Rows from block 9 of a small image classifier, named by matrix and row number. Rows with one number belong to one channel. Each number is 50 + 15 x the weight over its row's rms, rounded and kept within 0 to 99. All counts start at 0. After the name is the row's rms in percent of the matrix's.
After each channel's rows are labels from the 100 images, of 14976, where the channel reaches its highest value: "strongest on" is what is common among them. Only what is clearly more common there than usual is listed. The data: made-up road signs on poles. In brackets: how many of the 100.
# convs1: first pointwise conv (model.blocks.9.convs.1.weight, 640x640x1x1), inputs 64-127
# convs3: second pointwise conv (model.blocks.9.convs.3.weight, 640x640x1x1, transposed), outputs 64-127

convs1.602 132:38 48 56 43 49 28 48 37 49 51 34 99 54 15 34 42 41 51 69 68 52 32 57 52 64 37 68 32 59 50 75 39 28 49 56 08 61 28 46 51 50 57 88 81 43 69 57 50 62 44 48 54 63 40 62 40 67 42 53 51 49 42 61 58
convs3.602 106:57 58 55 48 46 49 58 46 53 50 59 18 56 51 63 62 66 56 94 26 52 31 81 48 44 67 47 49 52 66 38 75 54 54 47 27 78 49 65 72 46 49 48 27 58 87 34 54 45 60 62 86 38 45 54 51 53 54 51 57 60 44 39 75
strongest on: pink face (100)

convs1.548 119:67 29 65 51 38 44 59 53 14 48 51 25 42 49 57 60 28 29 66 46 69 61 48 50 65 49 29 55 58 68 64 71 44 55 43 68 37 68 55 51 62 21 77 36 46 38 45 43 44 44 63 44 47 35 48 54 24 59 39 69 31 30 63 37
convs3.548 144:38 46 44 45 77 43 59 59 42 39 50 43 44 47 83 43 53 37 64 14 35 46 62 41 40 57 50 91 72 65 80 48 42 52 73 43 39 66 42 41 48 66 17 35 65 33 48 99 64 64 61 73 67 33 54 63 45 50 46 73 61 36 64 55
strongest on: blue face (100)

convs1.427 131:49 56 34 49 48 26 47 33 37 45 44 74 52 25 72 48 45 45 99 48 34 11 38 44 28 39 70 40 45 79 52 50 24 49 45 16 22 31 57 35 30 60 97 51 46 70 57 74 63 63 54 68 51 55 39 42 77 44 51 43 50 38 58 68
convs3.427 100:43 27 52 45 38 44 38 35 31 45 36 52 46 38 36 48 53 46 49 96 40 53 82 49 52 44 25 71 45 77 47 48 48 39 35 49 51 39 76 52 21 38 38 55 40 43 46 63 49 49 44 48 47 38 88 55 35 40 43 46 49 43 45 42
strongest on: brown face (99)

convs1.305 118:60 49 58 49 47 53 61 44 45 47 53 64 48 45 55 58 00 41 80 48 47 29 50 48 57 33 56 36 38 41 67 53 17 56 46 37 44 36 67 55 29 35 99 60 54 31 54 47 64 67 85 68 60 27 46 67 61 48 60 40 48 58 72 46
convs3.305 118:51 29 52 53 43 48 64 33 34 48 32 59 45 60 45 42 49 63 77 27 42 41 47 52 79 72 36 61 39 87 45 73 58 31 50 59 57 36 59 50 29 46 44 50 47 57 59 71 38 43 66 65 54 53 40 53 41 45 42 51 43 50 48 42
strongest on: white face (99)

convs1.300 118:47 49 50 53 46 50 67 27 45 46 49 52 47 47 52 69 14 55 76 60 39 45 70 47 56 24 42 50 38 70 51 50 23 44 51 28 24 38 70 44 55 41 99 57 41 80 62 46 72 77 67 56 65 33 31 70 56 48 52 41 50 70 58 70
convs3.300 095:42 30 48 51 56 45 60 25 37 51 39 66 53 55 29 31 34 61 71 07 43 53 61 54 48 62 39 68 46 89 30 54 63 44 42 59 54 48 30 27 32 42 54 39 46 51 65 63 44 35 64 49 51 51 33 41 46 43 47 44 46 52 41 44
strongest on: white face (100)

convs1.52 127:46 28 22 47 50 33 55 38 51 53 50 61 51 49 39 69 21 39 63 54 53 49 56 70 58 73 40 58 43 44 61 31 59 47 48 43 49 49 54 71 27 50 48 66 51 37 68 59 55 64 62 81 56 70 68 69 65 20 39 50 37 59 56 66
convs3.52 135:48 38 56 56 45 52 41 52 37 51 55 53 48 78 52 68 45 67 50 18 47 25 39 62 40 38 44 40 46 28 34 67 55 60 45 50 36 36 82 50 60 51 62 57 45 61 75 48 38 47 39 34 44 40 64 38 21 28 37 55 34 53 47 51
strongest on: red face (100)

convs1.99 113:52 22 67 50 41 48 57 47 09 47 51 14 41 52 56 59 35 33 45 44 74 69 59 54 57 54 32 62 55 56 52 43 55 46 53 62 48 68 46 48 75 21 57 35 44 63 36 42 53 45 64 42 58 32 42 61 31 63 53 76 19 31 63 30
convs3.99 135:43 48 43 44 62 43 57 63 47 36 49 46 44 44 73 46 51 16 60 13 42 45 59 43 41 54 48 72 70 52 76 48 35 52 70 46 41 65 46 33 50 67 15 30 66 25 43 77 68 69 54 73 74 43 75 76 50 45 49 61 56 26 69 49
strongest on: blue face (100)

convs1.418 064:40 77 52 44 53 51 55 38 41 50 44 70 50 48 21 56 67 55 39 62 26 37 76 45 56 12 63 31 47 40 50 47 53 38 47 56 35 59 64 41 37 65 56 64 64 53 57 51 58 60 43 44 55 43 54 73 50 46 95 33 66 67 38 53
convs3.418 054:47 41 48 55 43 51 24 52 47 39 33 32 49 45 47 43 32 52 24 25 40 10 09 55 24 37 44 27 43 33 46 24 45 55 40 29 40 46 22 44 46 41 46 23 54 28 41 34 51 50 40 37 53 52 44 45 50 49 49 26 45 50 55 47
strongest on: black face (86)

convs1.58 106:51 68 67 47 48 39 75 78 50 46 62 56 56 44 23 50 73 46 79 51 39 64 52 47 25 35 44 28 50 14 48 44 42 44 58 27 63 45 30 72 56 42 63 57 46 62 54 95 38 47 37 41 54 57 52 34 48 64 55 52 47 57 58 62
convs3.58 091:63 48 62 61 53 55 85 73 50 55 32 61 64 65 62 80 69 68 68 55 59 40 65 55 67 38 47 52 64 50 43 78 52 52 40 60 79 53 69 95 37 44 65 56 65 59 61 66 51 69 65 80 46 56 79 30 50 63 62 55 59 53 50 57
strongest on: purple face (100); red rim (30)

convs1.196 122:49 55 38 48 52 26 74 70 55 44 64 41 54 43 31 54 81 51 76 58 38 39 54 47 09 35 74 24 43 53 53 65 40 42 47 30 24 41 26 54 40 37 67 65 56 72 57 78 48 39 43 57 50 39 54 34 70 36 56 52 38 67 52 72
convs3.196 119:53 40 55 46 39 55 76 46 51 52 20 80 56 73 47 87 65 71 64 74 51 56 45 51 79 56 30 63 46 54 41 82 34 43 45 65 51 55 70 64 39 44 56 64 41 45 71 70 44 47 60 64 41 56 75 40 38 54 57 51 58 48 37 50
strongest on: purple face (100); red rim (28)

convs1.348 123:63 56 30 54 54 39 76 59 33 46 47 90 53 31 29 52 70 37 42 73 58 61 42 31 55 28 59 64 51 37 51 48 51 47 53 19 41 31 73 45 75 33 54 69 23 72 65 30 72 55 63 65 45 48 42 79 56 45 46 40 42 61 77 62
convs3.348 140:39 28 38 47 69 42 40 43 43 55 41 30 49 29 42 40 31 34 30 58 47 20 46 53 51 44 42 40 64 54 59 54 36 42 52 39 31 37 73 30 42 60 27 71 60 37 11 30 66 40 41 26 51 55 35 40 43 51 48 38 52 49 48 45
strongest on: white face (100)

convs1.3 117:49 51 72 50 59 54 46 47 62 55 54 75 53 31 82 44 07 28 34 53 45 51 50 56 42 46 29 35 44 92 45 53 24 55 53 00 59 24 38 44 52 54 52 62 59 38 44 75 47 54 50 32 50 46 48 51 43 53 43 78 49 16 28 44
convs3.3 114:54 48 66 56 46 66 56 56 45 49 72 39 56 21 53 41 26 39 51 49 51 78 69 55 04 55 34 60 56 55 43 51 54 44 47 00 27 40 34 44 51 40 48 09 45 79 43 53 50 41 55 47 55 18 50 52 49 54 48 63 59 25 38 77
strongest on: brown face (100); orange rim (25)

convs1.31 112:54 60 71 51 51 47 68 57 39 51 61 79 59 45 30 57 74 35 67 37 55 62 42 50 64 32 39 57 64 15 56 46 73 50 47 29 97 46 67 93 41 34 18 60 47 52 67 45 25 46 41 42 61 54 49 47 69 51 39 60 39 38 69 32
convs3.31 111:48 57 47 45 58 48 54 69 58 52 54 27 46 45 72 40 60 62 35 54 53 05 54 55 46 14 75 33 71 44 53 62 41 62 42 38 71 37 48 70 50 53 42 33 65 49 48 39 59 64 46 58 49 38 38 42 56 52 67 27 60 34 49 59
strongest on: pink face (100)

convs1.517 124:71 34 55 54 44 53 55 60 33 52 64 26 39 56 54 39 25 40 56 39 68 48 58 40 57 56 26 54 52 51 66 70 63 57 52 80 38 87 46 60 73 23 73 37 52 41 54 50 45 53 74 44 55 35 58 43 14 54 33 95 44 39 61 41
convs3.517 163:34 48 40 48 65 34 58 72 45 40 48 39 40 47 69 43 55 38 62 24 39 42 64 32 43 57 62 85 73 52 74 46 29 49 67 35 37 58 48 32 48 76 21 29 78 39 54 82 74 60 53 73 65 29 70 85 51 53 49 61 61 32 68 68
strongest on: blue face (100)

convs1.125 126:52 59 67 52 56 33 44 69 43 51 32 68 47 03 44 56 34 15 36 71 64 49 92 47 58 53 54 83 44 05 31 56 27 53 48 28 45 25 89 54 60 47 66 55 28 55 73 40 58 61 56 32 57 55 60 58 43 50 63 37 51 50 76 51
convs3.125 128:41 61 49 56 61 55 78 49 63 66 53 55 49 52 66 66 52 41 71 50 55 68 32 59 78 77 50 70 47 61 68 60 39 61 54 80 53 70 84 51 64 39 38 78 56 64 46 62 60 54 65 52 45 44 38 53 41 55 51 82 59 71 53 52
strongest on: black face (100)

convs1.535 112:40 54 54 49 52 30 73 44 50 53 33 64 47 38 35 50 49 55 63 63 59 48 82 55 82 48 64 66 58 43 56 48 52 65 57 40 47 35 83 36 82 64 72 55 36 55 59 26 51 62 51 60 49 47 60 55 43 37 68 19 46 36 73 67
convs3.535 085:63 39 42 37 40 63 50 41 31 41 42 59 48 50 30 57 25 84 35 99 37 99 90 32 35 47 42 59 45 59 40 35 52 40 49 43 29 49 10 37 45 45 52 41 21 65 76 58 48 50 39 55 55 54 47 75 38 36 38 58 42 39 50 45
strongest on: pink face (100)

convs1.170 114:74 30 64 44 39 74 39 51 62 51 48 48 50 58 19 44 44 32 58 42 62 53 53 42 40 38 26 66 63 17 54 63 77 63 57 72 80 70 66 58 55 43 07 35 49 45 61 34 57 52 73 37 63 41 29 39 50 63 44 82 57 73 60 64
convs3.170 112:24 21 49 49 51 37 31 56 33 52 49 18 43 50 62 36 38 30 52 29 25 18 49 43 60 22 59 48 51 57 57 50 40 64 52 18 13 39 60 33 63 55 40 44 49 50 41 60 55 45 30 52 59 20 69 43 35 37 25 50 44 29 63 82
strongest on: blue face (100); triangle sign (44)

convs1.486 117:64 50 70 51 45 62 41 57 48 52 60 74 57 38 82 50 01 47 34 49 41 58 39 54 58 47 30 38 50 92 42 51 46 53 54 01 60 27 61 52 48 42 57 72 58 35 67 65 57 52 59 46 50 47 55 53 50 47 50 71 52 36 24 33
convs3.486 124:43 44 61 56 51 63 58 56 41 50 63 26 48 12 38 46 25 52 35 45 47 68 62 54 00 52 42 57 57 44 42 55 65 52 46 03 38 33 31 40 55 42 57 07 43 72 38 46 57 47 68 47 53 20 39 60 50 53 51 54 58 19 38 72
strongest on: brown face (100)

convs1.258 096:50 51 56 52 49 77 56 51 88 46 41 55 50 63 24 46 50 48 51 60 77 71 64 46 36 66 39 78 46 39 47 46 65 57 60 48 32 44 52 46 30 55 15 68 51 82 58 27 56 40 58 56 54 49 28 56 69 82 55 73 35 50 70 56
convs3.258 086:41 15 71 61 47 53 15 49 35 53 48 28 52 44 62 51 24 32 13 38 48 29 14 72 56 28 40 18 58 40 15 59 65 53 40 63 46 45 70 30 58 45 72 70 45 46 31 41 45 26 26 30 49 43 41 32 27 22 51 33 38 55 47 40
strongest on: red face (100)

convs1.80 090:55 75 61 54 55 38 53 47 26 48 60 95 54 15 29 60 40 18 56 68 42 55 58 37 53 37 58 82 51 18 42 48 28 58 53 53 20 61 48 60 48 46 80 39 41 41 54 58 51 57 59 58 59 54 50 66 58 51 74 41 38 64 54 59
convs3.80 069:48 55 47 44 57 52 05 56 49 31 63 44 48 43 46 15 57 60 30 62 49 51 31 41 13 30 65 35 56 22 61 09 58 47 54 18 33 31 08 40 42 66 44 27 49 10 53 24 54 61 49 42 59 60 57 58 52 50 50 47 58 42 54 36
strongest on: white face (95)

convs1.393 050:55 28 55 38 48 59 61 44 53 46 42 50 54 42 60 48 44 52 52 45 46 52 54 73 40 78 61 41 51 73 39 47 58 39 45 53 51 48 60 61 41 51 55 51 34 32 45 73 50 54 43 68 49 51 45 36 73 18 23 48 11 53 54 43
convs3.393 061:47 35 49 54 46 48 31 51 35 55 54 28 52 70 57 69 30 46 49 26 43 37 00 57 66 25 48 51 54 20 21 43 57 66 43 49 32 35 71 28 75 42 65 57 52 58 40 51 50 51 42 26 50 27 55 36 44 44 34 50 34 46 51 36
strongest on: red face (100)

convs1.247 128:40 73 38 48 49 39 47 37 35 46 55 74 48 35 67 53 52 45 96 47 37 26 59 50 29 33 60 26 51 87 52 55 43 43 40 06 30 27 38 36 42 53 84 54 49 84 52 67 62 44 48 60 49 44 48 42 56 43 60 41 43 37 45 72
convs3.247 091:55 53 39 52 55 53 59 54 62 52 62 40 46 48 68 65 32 32 32 09 62 44 17 54 70 49 72 19 47 18 51 18 51 55 49 59 32 66 14 35 59 58 56 53 60 54 42 28 48 37 48 44 51 55 17 52 49 56 52 48 44 59 50 43
strongest on: brown face (100); circle sign (41)